python train.py --arch="xception" --model="multi-label image tagger" --crop_scale_min=1 --cutout=0.4 --norm="batchnorm" --init="torch_default" --optimizer="muon" --muon_scale="match_rms_adamw" --lr=0.0071 --momentum=0.95 --grad_clip=1.0 --batch_size=128 --final_lr_fraction=0.1 --warmup_steps=540
Rows from block 12, named by matrix and row number. Rows with one number belong to one channel. Each number is 500 + 25 x the weight over its row's rms, rounded and kept within 0 to 999. All counts start at 0. Numbers have three digits each. After the name is the row's rms in percent of the matrix's.
# convs1: first pointwise conv (model.blocks.12.convs.1.weight, 512x288x1x1), inputs 174-231
# convs3: second pointwise conv (model.blocks.12.convs.3.weight, 512x512x1x1, transposed), outputs 192-255
convs1.297 103:526494522511533518530531483469492469476504504490495540469507526500519539496528487497518498512529484483517475482479507469497485543510509483511482521478506500502457490485518510
convs1.298 114:509520487504509499514501519522509503487482501520497504492492488495523531504501514402458492495502508495505484504492508513522487519500519521479495484489504515491506484493559464
convs1.299 105:503601539484498470505441503515500511499516501461469460473506500556485506490516483507499482537488480526492504524515481460478502488506480502528547496567457489508512488512492490
convs1.300 109:535522522520462555497484507507479508570490491520508523487506490506520481453479468502483518497529485463475531487474490474515498488581475495474508488469484507540495497498493481
convs1.301 081:491487542498490460524474513475482495473511500480489522511514503502489476554504509524546525513507493502461498456521414490533520457517531518501447534466553500495509462483514517
convs1.302 101:513495496478471500502500490491493454517459523509501466503497490513459478495540461508526491520495484494537441505507479486510490487463498512506465500498513498496534452552516513
convs1.303 100:503477531467463541543512508487475558488496478516524505492490569454500522492515468473502503476488498507497478513543501472515511482463443477530501545503531493500509477497514491
convs1.304 093:474500467540483466493504486472442490522528475457473478503523458492480527521482535495467491539467535510486554499504488513495510519459503506513510478470516503523485475490512477
convs1.305 086:355513489502500501474473473510471469476469520493499524483510504521504480511504503542500512510508514482501514582502511494531494498461539482496491487490512505528511465539450523
convs1.306 125:498485502507507498431529486436509529508536528502475481500489476552473485538497554496517498482523486503492502490468515531509536502477456511476504497535471469504477467485486476
convs1.307 106:502524475494464490482477506535459500510482537485538457473490513487511559482490494471503489485491490538486460480494549502503474477498502540555503509488533492475513507506519494
convs1.308 096:597489547524491523499487543481471495485523518531516523504474531504500506536513530493464477504509505504466486527509485524611526479499491588511502493519487504512497497487473517
convs1.309 090:518481529492499498491452490530547475467503519485489501486494496501517537498567509478486494478549531457496472526516484500489505450545491517488503471546509502496495482514522514
convs1.310 096:455512518545498480513492508497503481516478520496476501534522476502485490514481510547523492488486509494515501499478510514545500514496480556485496508484512526493509487475530449
convs1.311 096:517514527444494507470512506442467510524517485541535482517460463471559528499546469502541500523497510521496522493470455512510471461484454501507518459542503497472555518496496511
convs1.312 098:304472466530499494478519499476528484498484493487488507481479500522494503484491478530545536480482495478535495511506526497558504511500491511454526507500500488503481476514548564
convs1.313 100:496508520552500501517504551488476514491510496479515517434527499511501480502492512473539538488539519496508526456510477501519475495516511459458506533502536486495512470474464576
convs1.314 101:535586545511526517454512498508511467539492476496506497525496481516484474499512488504518504483514560463510448507511516491486508517482553481486488476550511506462487506519536503
convs1.315 100:498523512485486492458523522474460490549503548516537477493489479526514500495496498515524503472461457527502512473470497482513528483484480509525490492527543504522472528491479508
convs1.316 090:529524485508537519528544447466491494468481489507512431468454462497497537459496530508453506524543473494473465520487520484499515494513471476479507504516462476472540517506543537
convs1.317 102:511499485501510501567537501470549520499548525489508462491512524506519493472502501556491525513501536484529532528496502512515458491519543519494487492542526518518472517501488525
convs1.318 102:488492488471605502504506508520466463539510506512478486460456455470528490538456493491498494521491522500481527510522519507477509495455503485510502507523528516467492524491496479
convs1.319 086:634494482547512466512500578491516497473555493505500520499512499505536503484490502520525441505494527515461463479521506497520545545480518525517499513498495502515516518479486494
convs1.320 107:517510511487481500488528505510447476463509517473532463470523494517500505513488494523502518437517503537478486469505510472520455528518472521498513514509494486495518441530498536
convs1.321 099:521535487479475501509513529552542497524526529533471489485496479528472488425480499509492515502488475507514510484500509573526513461514505533523493471491453524490460512529479489
convs1.322 102:554493491465479498505487540494497475486505518505517481518534485527509503524514507488532504486507473497481518442503519471530505502471464515500509509471515526512482510492469594
convs1.323 087:499501526464489501500496497491494512505467564497493540511556488499518507511498469488532545518496534491535514498482513490494478472436504484487537505459490473520481531505543493
convs1.324 107:503503489483518516526521509506514484526545507500546501540507505517511498516491541497507508555491488443522490488554478517501490510475526504495578465436426535530488504490503515
convs1.325 102:556481513491511486519515513484491469513509475512529494495515493514483496501498468581502488494521482495517523479523509500340534456510492459485502506497509494509500538487466557
convs1.326 108:518524477510520541521493468531483524523441502516525514488484456469477496512490503509528473520469415528480523449557487494522526512508474493498507500518486515474501493503501506
convs1.327 096:519493477483527477514469505475477524510481497555495522499488514508524491518518493507563511477494488552517532487482538513452490506430475489512509500483469492496540494478511499
convs1.328 110:531525494496532476488539503509458483554532486500509497485551500492548554490505475491512493565523520462503529469537478497492490490494511488514516488501494459534453515478492508
convs1.329 117:459492494511479497511527492489501509508513493517506500515483549468500531509516501477508480497532490519516499515512517462484527545544484539501484513498472516500504497494534478
convs1.330 101:503521489499497507485525498485490511471490513496444477479478481481499512497511504515468481477505503505517542494476488524464504519451471496536486499523509478451490505516516486
convs1.331 106:461534548531494496495523495482514507481497514510522481479491489473540506504515544521491497498487529491486553480511465466479513489463474543521520518476515469527501467520500489
convs1.332 109:486498488505482467536544518561502497504516482479513465497471467505505469458478506521486511519467510510493494480455464488501479529539520526537495509566463507498539486530499513
convs1.333 103:508510514512474517498502497516451514519454517499479483489507477484506507516501465494523487487484580508520514557511488551500528451487508536481503474504511505485508498514519524
convs1.334 098:494543532515459493503468518523488526519535465474530452513487503454463490496501501506466495485553464521513535524463484484495529484523489491466522498476489468475497475504518461
convs1.335 102:486515504475535472484510497528512526489478470497506503501505489491486470487550497493498502555468528549550493465531513503522500486480498483483487489470514503517558514503509510
convs1.336 105:550475468473496493481476493506502490491519474469539508512518527501509502522453500525533502503491482491492477445512469493524488501498480517505472515533509460516540508510498509
convs1.337 100:495548535474479489499501514498517493512464497530531520479462472554536512501491514505512514510510468477484525493482485537503466469494513488522551484518468501525509537512517517
convs1.338 096:501525508551504508484512414501485503515504499483481517496480516499523502506504521463482550523487484466500500453477487545445489484516496522490506494472480496520481496506471447
convs1.339 098:512441532454479466499485493503455529512484503488501495488530502506485519518510522512527519481511550494554480475504500487477507509483535500457513483532490489523487517546520494
convs1.340 103:514521496453481491529543486515445482519456483483476548478504478476510528460509498495512512493543526450484494487493473544518480518499549510517500520477467515447487495506508483
convs1.341 106:477466476509532476465496519489497511500477498488517494503491484482480463499529546504484495482512480505524500516508547516507526462493488508522537487506486474479504483518517523
convs1.342 098:504455494533508483489520516535494488534489487477519492448507485491404475509510481506502487470542481505430464493524506485502517505493521501493501499452519473500493473532493498
convs1.343 078:498560494493534476518480505479498459490509487512492477500536478457501518462526532520529488490503480514462479550445487505497479497509539498521509518522486496553491500519495519
convs1.344 094:538506510519507514525481453533491445462484525564550516491516505497515498490512452474490501539499504523491518480491559499497495460539463491479474517501491506518522541475541469
convs1.345 111:506478491474485523501526507515531513509467469514554508504512511453530485501502499501484514456509499494487520495517552462513511532486489471514532505501524517515520547523508497
convs1.346 091:508492457457508523511470522480511520480501465468514497476500533507497514536519522503495511476544463483492496490522504496534518493493481522524555505474512488481455521498506483
convs1.347 111:505498480515473456468552497503464470480521515508555510481509498494501532499499452487501504508485479554507459501469518488517529507484479486493509509523489515522479491512500477
convs1.348 096:506500497487496511484497477499493525490497489465482508481492495488488473491506508502516544474495478507492506526509492514536408515514482498501510509504471510523503533502369504
convs1.349 115:473476487474493462574500518502485495458449474503518533535482525506501486529464416476513481506491513514511527498505517494493509481531487501523527497532504512508509521561527502
convs1.350 102:506473507486521508518460498507502493528492502491509465472423504506536498503467487547512494503549480545486443493477485497500508526451461476447506465495504495509519518486526477
convs1.351 095:474495521548503524513474521525493520535507495513507513481513517556498507511493473516502518513491506474490494521467491532468442531510522417511499519489501480483491511534491620
convs1.352 099:525475533486473506496491500505470485496485530512501544504488484477492498481498488490516490493507508467511519485485510497524516456508496521492506499501561521528501488482514533
convs1.353 099:495478510499484541502493487510524517540482550552544489518479482517560504551532507520491519481512541538480522504502548485487475507516511500517516493459474525510505479464514502
convs1.354 102:495502481504501504476526480456456477495527491509487521516485499535558456509475498523514505504527463489497523484531485506490496515496509498546526510501497475500509516421508480
convs1.355 101:469467489475491490495537507512489499549479505484459560475549470476487484419498531486504530507548484451500489493507524520480508510529541477501528528509480489469497501506523508
convs1.356 101:496495515504518556469465512459465524517468506541540493489479474453474467468530518521529517496452503500510485445491526501515493507495497504493501448504560513486519458475512471
convs1.357 096:441496498579523509487530495465447466467499459513553482449526460548524516488527510531436494538496484472487506501517512523482462532476501523536484534449522514510496504474532454
convs1.358 109:496543524500549458490466504476497511545502498521473484498487472500513491483478478511574506486554541508498497476512509488528479505549503515482504511466491472498517528472488538
convs1.359 104:520510493499497519560514492506470500516510474490481485504500537532478528515467567489486506513495469496479483494488518492501510476513523465490484496432480500495499510534498519
convs1.360 112:434495457447498486477522567515552530533489480485513469462524522498526515476464506487495492472489517517520499535461496501539564466545502462492513519492509506498474499507514493
convs1.361 094:468497546499480525476534491492430538516516469528531466498529504494501543485530531470489509534540542495535525515465536557478461522489465527442506502490530528514480506505534533
convs1.362 090:471501485471482518465518486538490468508501525492474515506476474512536534523488519471468445448510505508468508543538493486479450569497540504477507529501509500486516516471487597
convs1.363 104:523524545497477502501499508529477475487517527471496514539542493487515488461491501544475509459506494493513484497514463468509540469487526531479477501535517509505524557478531478
convs1.364 089:537487500542555516483467492514498489508497493536518456491472492487500445501514492484481498509519507515454465516531511463492513500523509523490480498510488490502449434510508496
convs1.365 121:431476532525500511486489517511498515482463475483505527482523517513504505485490481512509524491491518487503481522500510510536468498484494615506495491512530510508484485481381526
convs1.366 088:516509453499499534503496529427480478494517553513485487488449492568469475497501473492518504503497506491512515527492511476499500482459495526493512482481473528532451476497503483
convs1.367 110:487466488525516556466513525539469493503521517525489518527439505486477501507501456508536489511458512522529519476487472494492497482492492526503502491512465522548545520544470505
convs1.368 105:513516494489494497465487373490478478470497491511508506477497514515499496495515521523492479516493489495522509475487511500517546460504464537494508497502500513485492472507588492
convs1.369 091:482494513440461511472511495496501474468489501512517491499477498470526520488514574525539524475509508504532515528494512488492488476479504462463484528525507510478498463473515497
convs1.370 111:485494452486482484501480508495494497519558520546546519495484504453445472512522521548451510442522474535545461503484520499511502498464472499507505500457529545473522540521496502
convs1.371 107:485517478493496512464508496478483504459503513528503525461563502471540507527507532516548517520485537509462462498543480515519484549477502474499556488502504539550479457486501501
convs1.372 107:475527492475469481513501511512557476467484531521448515498500496452492504538523464518500500545476543542517458515511493480487491517500489532512476495521505547529552468521513519
convs1.373 101:507513491552496511532487547508532503529499495503498505503503479486510506496487474574493473474499492502489536523553485522499496546505457518510480499499518489494502498482489571
convs1.374 095:508524454491500504494534483528506495506505456489507481505526516502487486570506469496474464525512435473472504493487513501507548494542475478512512467507501483538526518476502517
convs1.375 111:520497492511477464515501531501520483527506474505515551495461488505504535501481473474504496467512477481458454505509496526486510503541469514546499527520505525490514503518496505
convs1.376 108:465496503511492512472494458471482483528514494501529504481500474524496514499503496480522514517494502491514512479494496453534633454507480491488507513499497465504469494491460549
convs1.377 096:492514465431509492485484510497496494481502475483518476468489505503488501495519544498498486479515483528511499482475553512508468482501503484517511481565551502502488512522514525
convs1.378 112:502506446515511501529476500496463543505516489479521527499552490531485504488528503510504496448486510511497531487486521491494494509535459507505478514484535449444515517500529509
convs1.379 098:493507501515496463512484501532531463496454527500475453537462510478515533476520588510472491481505525465492563518484492505508498505499453491486464508518488454479504476491525506
convs1.380 102:508467507500478429483511507482478457470484461532476500491518482482502493525473546509501525478523524509474456530487502478500470512479507503498468520502489449480469512522476479
convs1.381 097:485532517478505517470519495562534487524489577501492496534532476503488520488511506469509490549460474466484499504496513537477449501526504498471475509522491544459456500551486465
convs1.382 081:492546482505500483502505494482492522491563555516502488484518481477501477500504490529500531493502519487529479509539467415523505517509501535455505479523514474434507449505534523
convs1.383 101:510541496475516438524506485499503469492483485515480473474516546560480500513452548502537484518466469527527479519477505498513514486492503498474477490484470509478543493558492499
convs1.384 096:470485545443498489503507544516517468512532540487524497535459516542497492515504510535537513523478526482506495534491498451492525553532497493527464430482463510489484522507501442
convs1.385 094:470548449519522456519453491493483487477493454509502493496465507515495524495477500516513475456518534540476479525517463487511518515517503512542506500524492518515504497499497477
convs1.386 101:471500458519525508457501510489462485508516461513522430482496430494479521477518526470482535474550488506532488483511476496505492514467490474481486495540505508498487517501499494
convs1.387 099:492527515455490510463530483501536536509492517494508500491487472517486532499492495549534506504499483504519511519539505458503462518479527513507450494499527488513486487540507509
convs1.388 116:479480539464470541475530518496513493476480485491493515554536468470469511510504444490501510526520494516503504491540475509485525499466486480501492548523513497493525580464488505
convs1.389 095:511498469496498506463527507527510494489493497484553510518527484517480470522497489516465508530520523463460502482506514446518495489504468481498550487487498478487544497490513481
convs1.390 097:476485481484509476473468452474498521468441462496483483441564493490477517478485474508479494536473470505463538512506503464455520490505440497502490525511526479477515504469499492
convs1.391 094:516487521493520508552487521503486527525491482454494521492481538480446541436482511496514527495518499518495506503505485520482533431505492459516498487493453519483502481485525513
convs1.392 108:474507468495515505482475502512506480552483445490498460514500499500513447501467504486463488502476480489484475485519488496489503486505512497491514510501503472538438548448517504
convs1.393 091:500478540520490525509503550512471495521453479499492510465473444469482505486469521495539509507512511489536502532499486511521429554455468466471509472484515494485488468486491486
convs1.394 096:530496454491480504503539529512474472509521525449535514498518477499490460532469510487532506498473466477511521499480550475513508488529538504503497525497513498449511526531487500
convs1.395 103:442520489603490494481493500495513495520479499523493486506532471503497529483491489564517417481509491499460504463495515465539384564491508496497495528492507481511491501498498499
convs1.396 101:508564444502498534507475509485518466478487489472505536490479495498516518509463505483530501507469546478517516521536498469495493499513462498516454492484505507529495479464488509
convs1.397 101:589501504532515495495501507469526473500497497521484482518518489504498513497498516473474574508511505485498501467479498484540468492511497472501481491489487497491526486460525569
convs3.297 103:493486529476522528506521495482514446500446455493539546481524468540535462475482526493533533473512569491465521534496503519470501499501508472497522509474515466474479534474490487490464520474549522
convs3.298 121:564468504455512488500511488513506498496508495587502489485492498489512493500504514508514506486488481520504468504485524495502419513495465491505508515491518494493511518499488486524497515507503490
convs3.299 105:503533494493470543513481497524476481492479475487488509502483506480492489524515457488519524507520480476534479482501517500528515465474474493527535517515491507480524503495500545484538509510527489
convs3.300 106:521508511504512503503499450440503533467487523496499463491478521481474509494418513479524507534497551500495493474502534502498505516548488494526499468512531490474446513499518509498509462508543506
convs3.301 092:488504495569542480505451503516487513487515466500462541444460512471507483510478509494499526516521484454502501508495518481525504532516491447528486528503563501496477446513536502495528503495444514
convs3.302 098:489492526492477483457525506498464503504525487484535489545509501501585523487512519510490474516504491476483469527508487472497489491494523509484469493517504512504514483443507535492489468494487494
convs3.303 100:505497484500533519514492485481506508551483528486464480484525516484493485482483508497521500533498513506499484503495472553530516467524509474545460507503474524482503505546512515517476502513483527
convs3.304 091:508524532493505505515503521512505528489501501525475480524500466502521488508495470485486506527524504522489493517502497484529477511467502529520496535527538524540497499472535503484471498428490525
convs3.305 107:447527525490486479492518549487505500498517508481509529520514525459489517495488511527531476498529485530524511427513474486518534489511547399535483493445504474498473468522523541508474490495472480
convs3.306 103:488454547542517498496512498473492515522500518491470472500524530499491547489527507521467520504485475543488521484514515481494483473462493505519473516475489478486534513478503516515525522484486502
convs3.307 098:463527597480495514518475463492541614521510587520468411534509492475502483514497516505476502487475479488499470438478530509500495483519496491485489521512459499509515494497514501498500511519496560
convs3.308 109:472474474603500462515514517500509497474503490477517489499531491506546513512518514435490487505479487476489443473467506499459486533507534552533506507494471441542483499527519508528487529482502503
convs3.309 092:503490506498524490499496505507509569526510469489511515483492469480494452487492478485493519483568471536521508512516476511460488485513507501526470450484472492513459525493485502505502506502493503
convs3.310 108:456487495571477522509486488490525502534488494427505485516514480476515511481505463503486491512529502505493536528402518527505564498496499504498491467531486601495495510492514523486503513517494486
convs3.311 105:493549469511484480512522487510497514534531486451448533478510528561468490554489479476536512499494551503538474499473494472494503463528484512479504512489506493452468487485529484481519509509495486
convs3.312 110:439513478591474448505476512471474510490496498514499493526511494473497482502479476493488531496470514508512513533528481505513549514501424610525509514460502532490519474528506508503509487500481495
convs3.313 113:445497486500461526477509477507513473477522518474527502503501480491483496502517502467486555516442491488530498523546499506538471498494469447459486492494518523514510506496491516504513514500536463
convs3.314 095:518476477467500493500504502487488509490494513532515507505456496565506478448516513483524536506480474509477471514492491549494525464493511513453529513484522492474526489496520536468522500504531452
convs3.315 103:512469537495486500515504491493500505506516500455475504508527458508566535514513460470504504506503516493475511509488485527488485506521546496540507520500480504548470525503493526510538497487471498
convs3.316 092:511491413481512531468511453529450531492487531520478456498495494507529538447498465489507466502517515485514532488486522518503522455534531521461525503477490501526507514516454475520475499502506464
convs3.317 098:481522516479484442543494498506486488476463503510509499504523455503558475511506513501504536520542537547487524509499512455516484525466492491445502505504494481521527514464509538495505501526482481
convs3.318 100:486516524514504539516473499539493536514547503514530490516483465441485502446490464491547516524498538466548517469496485516528496495471483519463537497482460521490503523488494489505522538489533466
convs3.319 118:569507488468484511495491491521537486492500475469519507517497520512466517514480485466506505503520513502493486494473487488504614514471588540483511475484503514490475512510504492543528516496532519
convs3.320 096:504488502493524514499498482481477482486517530491520478546485500510514527551520471498523526472463485517517509505508489497507502514479489503515498502503522509513554500505494470489454504526483487
convs3.321 104:518474483524520529470543495513494456515505465518482554494482505520462528505518484497457503534469498485512539493517473483519505488466494503482530548533518458440518507505473493499509479481543505
convs3.322 103:443494547477458519512506491517487517526502493519515494483502490496475487474518482581493497498477492489510502483536491474470520504512491532511500532525484520529517494491508527459468479512523470
convs3.323 093:507543466503517543487477510560502453485510522517503543516481484541465523515531492463493508487476506474471514508497487489503499557528491476492525447515487528514481511510500508513463469460473486
convs3.324 099:482481513506501512504532478473505438486468431471487543488525537461505486463507482482516481496545474521481536479505532485515503486522536501498487493469491530479509482548496518500492533463514524
convs3.325 108:538516509515546507471525498512517533519511509525521505519520510487490524517514479522536475481512472518503510521476491486475465509505488420506493491504498462493531512510511509608493507506512494
convs3.326 100:504496565519461497512526512543502458513527472489488502501471517503539434481479502519491487505490451464516479520498461529510500532519515505515560486485507513463499466536488527513482526511478503
convs3.327 099:489479517514497504538494493572510497489518500476491492493507513498515517516508518519458494481436564486495486559508552487494538501511502482546493508498516510494541541470477501477499497518509511
convs3.328 097:524512544473523493524500492525489522508462474486468562480508489445470479467535505501498509513449486515521442489506470515535499513526523487484471470528482501521485491521511512497506510455530488
convs3.329 096:506488521512486517506438514460444508493475456479483550513498492543474540504473424468490528537531534505525549485487406491441484528508502507536548521519461513506504441505476503482513483508538464
convs3.330 099:466509489511468461483518515470523455507465526514491504544494485465490500462488509482502530486515471493507479489497498465487499523474504513478502486487553507506480490492452479502473500474497483
convs3.331 099:496480482494483516459493483506520454510529392472477541495525488525561525489485474498508530518485518491449500479507481510492510511517509511508507500499486507488512494498460468519466478518497516
convs3.332 101:486487594503504483504472533513531483511487518480515455475543500537508493535481528498465537509511441526495516490504511469494511505497485506502504527481490487525505522557472483513506488493510521
convs3.333 095:480504530498503506479487498502522496496540548518495492539484503485496502539501511501511496448524509471488482538490514499471503535523514493520518466545469489493447542531572531503452501493484483
convs3.334 102:518475457475489504508495508511507503518477559504471491437508504550515520512503500513468540466527516490493506531503524494511492510488499533492492466488504494552565453522480510509507519505517457
convs3.335 100:493543476493511496507500482481494509497484478508459514454444471509510520518532494480475506540510469456525474534519517475483482506522492484518513493482494508469541504505505573533532514555491496
convs3.336 103:496502399508463498482519498489461539470494512475524506527477528514477458538493488512529515512469511515505481529505486505519498517481477509540487480494487502466512480490494483511508485518458466
convs3.337 097:489448516470482488517497503504494478497498472496484436471493499521444488512518474496488479449517448486498538535490469490477489564520490536477437471528504496523479470495510472512489511426462556
convs3.338 105:553513511548472509490491493504488447455531512417496494492530507491512511508502507472496493466488525501504520512445511509525548508529470526498499491457513495512475478479486502482520495517471515
convs3.339 095:513507544466521517485488492508513497506513473474524498497532552491515508484502522491483472522537466504503508532487506481496511498505466506532519465510485486469447445487502522491500507517489514
convs3.340 098:504513511495531510489535515499559476481497512495500486535548523518509489530515512498502524463546486556483518520502504518524499498522519495497572508492493492469506500494494540497533471491483527
convs3.341 094:465496491498511501462482486463465483495545535485535492486503490529489483486533496485479499484486467509483524509499454519480529514523496523461498532481539505510490514493509479507518497495523526
convs3.342 098:515488531522495500487488522506479491422512486522478556522484515497489466502505500488468502524499499504542516550498513486503496518459508486517515482516480501514490485483470549510494507505508474
convs3.343 091:442506520559517486483482462490512520495502501479508492478474499479487513531488498492476507473467508501524452471524504483452490545478472483494532517480479483530492489466505488501501460509491489
convs3.344 096:508531497486477475477527492524545514494501524509524464480486461510488476519471533517526483524500511470479488469523495478479520534514512500527525474512505536506525508526534529489501536499505493
convs3.345 097:490497511475509537501453496525486519532480554469478487511524504517505500491542524497540526497501493546556484484498480570469523510489499481525540497485481481485510523556488551500459497549478536
convs3.346 099:522500521523518489520483512472535522494505481491507541448493491479509512529526512517474526464504525501531518511487475513546513498493500486515510526486506512484526525448476547497467489465462512
convs3.347 105:508478485502506481478510495504552544519511466522530513496466529523520475516490512500481519438581517498502467491495516443477517555448487505519488495501491535492518499541438513491498509488505513
convs3.348 113:518509507454460495530474495490494514469520519472476490511482484489484502501488512458584529511520516501514490474532500517511522506507508550531490498522488439480465512478547443517534492477481497
convs3.349 104:480460515518493556482540518455483460516472468507489503487525508544486493504502507522509512538543501492475535489519487524532508516476503512507507504497503496497475503537502416482490531511498519
convs3.350 098:502479498471470511510517515526542526577523529509469509478480469533485542485500515485511506444492474554460439515486495495498482495486508520488561508493503517536486506541491528516520471497560487
convs3.351 102:486497481522500497487503485490497469480482473528455543508478519478489473459496486530501536501499524461488512520413469510503513498483536503491520523500537484503490519500470499510490498497492510
convs3.352 094:490509513498484496436495468480468506508499505488479500490527516519451484471544477510533471501473511517503500499494479520534495495483432503538481482497512536503497438482520518487478529516458518
convs3.353 101:503518534484521551520523480535503511537492506486514497464501459498505528426488474485501501531504510485503516507500472522531458548466495497519503529509529503494499536485496511505520511492503529
convs3.354 099:489546457531507495493461502479451510490484499492499538508510516486477516488506547475512500514505471502455554520526483497493491482463505481487530562465513486529552538501504467484498493469523493
convs3.355 102:482522510512479499498496512471465471541509511517488553463463528454542484514496507509539494477536488480496507449501474484499508509546490500516450491484493475506504475485513536482507511515491479
convs3.356 100:535480517485492526518522494520521541533514490471507513533483502524476471533522491490497394489492500453540477499517531518491526466481490512533506477504534535459529512507486492492521528494533473
convs3.357 100:498495505484475499512514464480522485437473510496523504521498511495493532467493499507520481520464501499517531515528500535463526521498479507502449447504497521504487467518454461488515493481589476
convs3.358 104:506484539510497485488497472507438515502466505482493511502483444480500446448489516479504490504494495515528495488493535564526502496528505489553437513491538486504507498513568461509493496499502522
convs3.359 107:499497508488499463495496490467468536450520481502528530516518501501494510507490494497508502489462465499488480447500476488492509507441499523515500476504528521488506489513487472503511497537490501
convs3.360 111:500502510442463497488498501508496488535445500493499497470521492523504494499499507459519493485481479509479499505524497503468519487490545539492479534499508537494482492484505495527509510498502504
convs3.361 097:523452499501529516512460507433483491479501450506522563547507456524522484520514512491487485528498500493488499473517537534495504526501513498511511487517507493562467532469519503525509538477491484
convs3.362 095:557496523456456491509474500493537511466495531514477522454473533499525552496489493481519544456510478466469484487518506490498467506476477475524534478495512534481488477523510527500515524489496492
convs3.363 103:504497494503489554527520492511487476501463485494469526475497520507480471491508488521487495505462470540500552502501519510493479507451510518513506527489501499467472531470518498499502488474478518
convs3.364 093:501528541487510509553504497517506468512444485490539490501507494484493450473489483461492563508502536504522480498490502508492498532536471454496493504532513510486465483508487524485512505477431526
convs3.365 126:534517521496514486527506510486487497488482552504485465502483503508487517484503484450545493516510495495495464495506505481497467532510500536507526523537494530507517487487506533482506507487526505
convs3.366 089:506542514515511495501507519520507481488504486506515495446454474509476513523506483513525499551475466492506521459494483501494491551487488526468545476502450474469504476484480517490499495488508538
convs3.367 100:488511517524492497503503495455541469513483514486492505546553497496499501530487472515518496533541567532507552493498502525548535488489489508477531504488524483487485506487529546500537498498499479
convs3.368 115:536470488489484506503512483497502493494494493550495523509526494532471529509516533528496488517522491479486492510590517486582523499499465479506488505486505452491489510538480487489529524519495497
convs3.369 101:521526457503488470489500501469518495473501491529454499536481565495502509479526540499500504477535520473470457505482465509522495503480475483546489553477487456488534477522479538512472474514505490
convs3.370 102:503498492513542516500504534518524573493470504504495453538481458480496542489546486485474530510499464481495500515496497526521472554492483523456505521526512477484532486502529513502474488476496534
convs3.371 101:500507510499531469523508477515528502494507504498489531481488484528499503528465501487463492363510507480491468468525512510478489474524500505484468516504507508551515506479470522495522517510472508
convs3.372 103:495530502535522507467526527515481520485500476497481545498437485468523484541498505484510534476474482493475484489474490536480505478441508491493491455484486505556517475467538502475499492497488490
convs3.373 101:496495519526478479519483521499518504517522479508534515511482477503512508495485467457495518522462505481478497458480522492494529496531398549495490505569494577497465493490505544537500510493516485
convs3.374 095:497529506543526489504511509506503496545523530506505464504497482549493538513486483532504483477530514453478469528522482540497530517494518480449513501510517529483496540544466529496476516491498510
convs3.375 107:509502471499474523498510474508477419536532539459520496476507478429493462499498474488552509507499499491502502507503504527535500504510532491475500552503498512530448479506498473500510488460516538
convs3.376 112:453497510504504480484519487515501518511518517495488495490522504511482509455499495527475513524514495500506494516478525479475515492491550420515496503459480565501542534503505508527497501496529498
convs3.377 097:522490517513490468512471510503479509535474481526545490443463497465498522507488476538507487507502476507506507485484504467494485513475496492514511522506492474460481535497463463480486466510493533
convs3.378 096:506513518506513504522491488505476612520511540518526402491569527526535551489470468529502493543489492511479523510499525523507499524500496519422482516499516495508517486499498469485540482525485519
convs3.379 094:502520505480510484518494479498477440528545504507515498466490516511465522499453474469496523455483479533515476515482474547476522514536501492517536517539440503527510554529491461487520501469509512
convs3.380 097:506490500471480466485489480477483525477490503510490492530489485518475449496496509549498494483500563509481508546508549504476487473487498520508521499489559516495519511490540483511542526499496487
convs3.381 096:521467570525545517542493512525524539546498493507477478490470504512495487495512496493471520507474491520574467524478466528519500499520503532499485531474519524509459479499462502504519500513484498
convs3.382 096:487464500485468496516481507544493495490478515520478481534486508530505539514553507501533469506508450508535485514502489507513491480503545488482546443495509508538504500535495554492522531519484490
convs3.383 101:511528476500493515491496510509495534479510484510448473484501518475523520457501506514483485490517523526515474502488479466494500485521496481455516513536495485512492480496512534500451483502498484
convs3.384 095:511503465484501496551476490499522477506489530508486492491477508516486463540440452495551463498504458488502470452464463514487494551512512491468432476487483487528509575527499458515546507496460501
convs3.385 097:531509469491515488529515507512508514481515515500444465498459529502479469488487542497492516488463490490538453500511524507517479533493513491494491480494483482488514505490490527497459450493467516
convs3.386 105:492509525521489508541511454523514557443521527482536506536504458557465499525538509529507529548457509473496498493518446507455526486492501515494491501491506514527532473506492495541552496487534500
convs3.387 098:457449538486482528506482545506485486519482513498467508506503519493501474507512481509519446492568468519500471437491473548484488488502514484457514467514512465464496530504544529478494503540473505
convs3.388 102:496521498473498520490526676472497502556509526505535498475484492474478503497491520507491557501510537545496563548521523437542505506510539504531533482505516487516451527497454522523523500489524491
convs3.389 097:487473536530529510533496499496525454470530515536457498497460509481484472466473491484505491513497492522479520472502523493485518477466464489498439411495480483502544527523460459497505454489529556
convs3.390 099:510532511478483470480528509497509532510489482493480510515449514475489453480510500474488485530521501530492491494486468511479503477523501508505525504473560507482470502562505495506468488496487491
convs3.391 097:487538478484522497521526519525481514500501530467487470465532509521450482465521458478493499575504479430473513514505531495528505475488469491495496532529527479452519454537530473503489493522507558
convs3.392 111:515497446498503499541480493493488481473487490524495549490537464461485511507502499515476527461530483492515523485523511446487523519466518513536521478484482512493486529459493527512454509519513533
convs3.393 094:499495510503468464478470497475453507467513510489478488478456484501508469507490497514503606518517537459495510455499482481459508518484515464513487519485489481499529473549518470477500509531444490
convs3.394 090:504474510463525512499489488453525526520536459493491503487582473498483474534526511487507476507487521465517496519486471516530494531516511474506488544473522512544479460487499470501492502478504495
convs3.395 109:466490512502491517496535498510509492473495498527510479502480490463517499470533506535489499509497510512518516535498538508494511490511494517470492507493495497495513473506508474489506524535479507
convs3.396 099:496522478478519490508489473507544466498477536513502485513501456526529581443552499487524483545534512529510515504503481491512499489506508508469503469524522496540518508529498531507517511474482535
convs3.397 119:567500505533506487499511504494486514517495505443505510484511483509499502482495473598520504518499487518498494475507516481507568509511561463498490512526497440486521511495526520490517524520500497